Weights of a small model that answers yes/no questions on an image's attributes: 9.55M parameters, fusion encoder norm layernorm.
Rows from block 3 of the image encoder of a small model that answers yes/no questions on an image's attributes, named by matrix and row number. Each number is 200 + 40 x the weight over its row's rms, rounded and kept within 0 to 999. All counts start at 0. After the name is the row's rms in percent of the matrix's.
Before each channel's rows are labels from the 100 images, of 14848, where the channel reaches its highest value: "lies over" is the class under the peak. Only what is clearly more common there than usual is listed. The data: made-up road signs on poles. In brackets: how many of the 100.
# conv: pointwise conv (encoder.blocks.3.conv.weight, 112x112x1x1), inputs 0-111

lies over: face (51); symbol (45)
conv.69,103,209,109,140,263,229,245,283,248,251,206,160,175,179,163,159,231,164,185,189,242,231,188,197,253,175,173,198,170,155,198,187,141,235,249,174,195,165,162,212,219,137,161,257,140,132,193,213,255,200,151,244,184,200,186,150,188,239,227,162,186,163,271,173,237,100,243,161,264,171,181,271,169,201,170,165,261,180,154,201,228,220,185,196,146,250,240,183,148,163,271,263,168,227,139,154,199,200,188,180,263,232,252,194,184,202,194,191,121,168,201,197,175

lies over: face (69)
conv.88,099,137,152,237,106,233,177,185,221,264,256,254,275,257,299,223,180,177,227,266,171,241,245,200,238,166,215,232,274,228,232,218,210,150,243,190,185,206,203,216,170,217,154,212,191,265,223,217,205,153,153,239,239,184,165,225,170,205,149,208,205,253,103,205,230,217,192,255,133,182,202,236,181,179,158,181,175,180,181,214,219,207,229,219,276,211,176,118,201,134,173,159,215,233,195,197,291,136,199,202,193,207,215,228,217,288,195,155,158,164,131,181,218

lies over: rim (68)
conv.85,101,209,236,250,189,182,184,170,214,156,180,214,233,234,213,238,215,146,261,92,196,218,155,204,273,220,204,192,170,195,183,261,164,226,233,191,241,320,164,232,179,172,259,285,192,247,282,185,236,173,182,115,248,190,241,179,223,160,171,204,233,186,196,142,162,254,213,185,135,208,180,193,210,186,222,170,176,176,222,211,147,260,191,241,243,114,188,197,162,193,178,129,190,181,230,193,214,275,154,155,201,174,219,255,121,164,251,149,157,152,164,209,208

lies over: rim (47)
conv.36,094,199,291,121,254,145,159,229,277,269,159,244,173,225,201,188,242,177,256,223,232,151,247,203,230,262,152,187,166,219,222,159,168,230,197,160,249,175,184,174,214,265,217,252,145,170,197,169,229,202,244,232,270,234,147,128,212,194,194,267,223,212,195,209,245,237,256,233,256,173,210,258,288,193,193,152,129,198,168,212,197,187,225,105,141,162,227,170,161,259,233,197,174,193,223,195,197,268,242,143,172,234,223,217,225,195,239,207,179,177,199,253,239

lies over: face (56); symbol (42)
conv.48,099,198,250,129,208,238,225,225,217,137,233,198,185,201,162,115,152,155,205,244,195,281,158,164,216,166,172,253,171,220,174,194,200,211,198,175,218,226,211,201,207,178,247,217,124,171,171,160,185,232,221,237,178,212,217,254,209,288,239,135,242,119,205,202,144,292,199,297,221,230,184,274,148,262,187,176,216,180,214,269,224,134,231,181,160,169,153,257,165,196,195,189,229,184,155,137,245,227,244,261,237,255,178,170,232,156,134,234,180,206,168,172,194

lies over: face (72)
conv.7,097,208,255,146,215,207,203,164,212,191,158,199,155,205,234,160,96,183,231,267,218,223,198,188,217,169,145,193,248,231,147,231,141,169,297,254,134,178,223,185,252,159,172,195,188,223,247,163,191,222,120,183,280,221,221,206,141,264,269,288,189,162,184,209,249,181,198,216,220,248,143,162,200,180,205,219,285,185,142,237,172,145,195,241,190,199,161,173,181,171,270,174,132,245,236,150,199,213,223,225,162,142,221,187,201,233,150,233,266,233,201,209,153

lies over: face (82)
conv.43,090,229,226,149,146,255,151,253,240,238,202,141,166,227,223,180,279,251,230,198,202,157,197,167,142,188,141,151,188,184,166,233,218,169,235,225,253,153,236,218,213,151,149,209,134,180,228,276,181,162,257,244,199,208,219,214,163,116,209,150,187,178,149,176,151,127,212,224,186,271,153,210,257,167,129,243,228,232,211,217,139,191,212,227,201,152,214,231,130,200,118,209,203,201,219,157,242,174,215,183,159,301,207,238,233,240,178,141,207,132,213,209,240

lies over: face (93)
conv.52,107,162,197,180,149,194,168,240,214,273,206,226,298,190,180,140,167,269,152,229,216,167,110,191,236,187,267,176,228,198,189,228,190,212,237,180,260,161,188,181,129,201,197,158,127,131,166,185,156,209,182,237,150,160,155,125,204,261,162,275,197,200,206,219,178,150,230,216,256,177,210,238,185,210,202,178,108,210,164,207,205,247,186,157,175,231,186,263,188,264,248,309,244,197,250,194,167,216,144,233,238,155,243,196,220,248,238,173,194,172,149,203,228

lies over: face (54); rim (29)
conv.107,106,161,203,235,260,249,130,175,210,165,161,223,242,216,119,155,235,226,254,142,225,238,171,232,261,163,211,179,202,251,179,123,213,182,235,156,222,217,210,149,212,234,210,113,218,223,285,215,182,297,204,204,182,242,280,248,174,237,203,228,240,248,218,172,225,247,207,125,161,180,241,207,259,193,198,205,211,266,287,145,202,168,187,194,214,177,269,196,186,204,217,171,135,272,231,199,134,258,151,212,193,207,218,153,236,223,195,201,151,191,195,171,266

lies over: face (94)
conv.76,088,170,216,266,206,208,268,164,209,164,201,215,240,152,204,168,187,215,186,214,238,241,178,149,219,280,255,242,275,246,221,202,220,138,219,158,172,235,135,211,260,151,153,208,160,212,188,249,175,229,186,160,235,146,215,200,224,180,242,248,193,146,152,231,197,174,192,252,217,233,165,236,238,199,243,209,157,116,222,144,217,274,237,246,155,195,196,219,177,164,171,221,126,150,183,267,185,261,259,203,174,151,143,221,259,216,233,143,291,242,280,199,173

lies over: face (82)
conv.34,107,219,176,229,129,186,198,189,214,243,237,202,261,161,193,222,146,168,231,305,169,145,207,205,213,184,252,178,200,227,245,146,232,197,227,295,194,171,151,161,179,140,242,175,258,244,218,271,202,201,210,267,236,183,203,197,262,152,132,159,170,242,244,142,251,204,249,252,188,199,152,169,80,226,194,192,217,146,249,245,159,262,261,228,168,205,255,206,201,180,251,159,203,222,231,249,209,231,160,258,146,184,214,143,235,212,217,230,210,213,210,175,161

lies over: rim (39)
conv.30,099,194,204,184,145,206,169,157,200,126,206,219,234,189,159,125,139,180,284,171,170,231,195,255,298,287,182,173,207,160,234,159,176,195,192,221,156,151,147,200,202,184,197,221,256,250,156,223,241,195,187,176,184,176,219,195,153,218,81,217,168,225,205,246,225,257,201,231,137,225,180,162,296,223,209,234,179,165,240,155,196,205,153,291,199,208,256,195,164,217,253,174,254,257,260,240,192,226,179,189,236,266,242,240,166,207,189,151,201,237,259,201,173

lies over: face (60); rim (26)
conv.66,105,160,195,173,204,179,123,200,229,253,195,243,116,228,222,163,229,164,173,174,248,221,187,235,222,191,213,207,256,219,179,208,164,169,283,214,161,276,215,200,234,166,182,157,232,316,232,162,221,239,221,201,259,206,207,189,204,191,219,146,197,107,229,236,233,215,184,170,346,244,175,192,244,221,172,176,163,181,183,142,247,215,178,187,240,182,172,224,206,157,242,201,161,208,200,241,133,255,166,120,214,167,260,240,254,163,194,218,177,222,189,135,136

lies over: face (62); symbol (38)
conv.70,098,227,279,158,178,310,198,190,243,251,286,152,216,235,177,220,210,187,207,237,174,267,227,262,212,169,200,227,207,200,219,201,181,190,206,243,166,146,266,221,170,197,225,204,134,169,194,244,160,221,249,215,198,186,147,230,151,204,175,201,183,184,178,187,198,212,248,186,184,102,246,232,155,150,197,233,210,179,197,208,176,196,223,309,170,248,282,196,193,215,152,247,215,211,102,144,207,117,148,196,188,139,185,172,225,176,184,152,251,194,99,208,193

lies over: face (76)
conv.102,091,234,222,190,260,188,288,203,224,236,188,183,263,180,155,150,205,243,226,215,181,175,190,178,232,259,261,125,227,179,210,144,211,205,201,158,124,186,206,168,198,173,217,191,276,218,163,198,119,179,165,202,246,230,252,247,188,228,201,117,206,137,212,232,229,187,207,231,114,225,134,203,198,220,150,203,227,199,160,197,226,172,189,194,178,272,238,203,145,236,110,183,209,190,226,117,156,260,196,274,239,232,153,267,193,311,179,193,234,195,239,169,201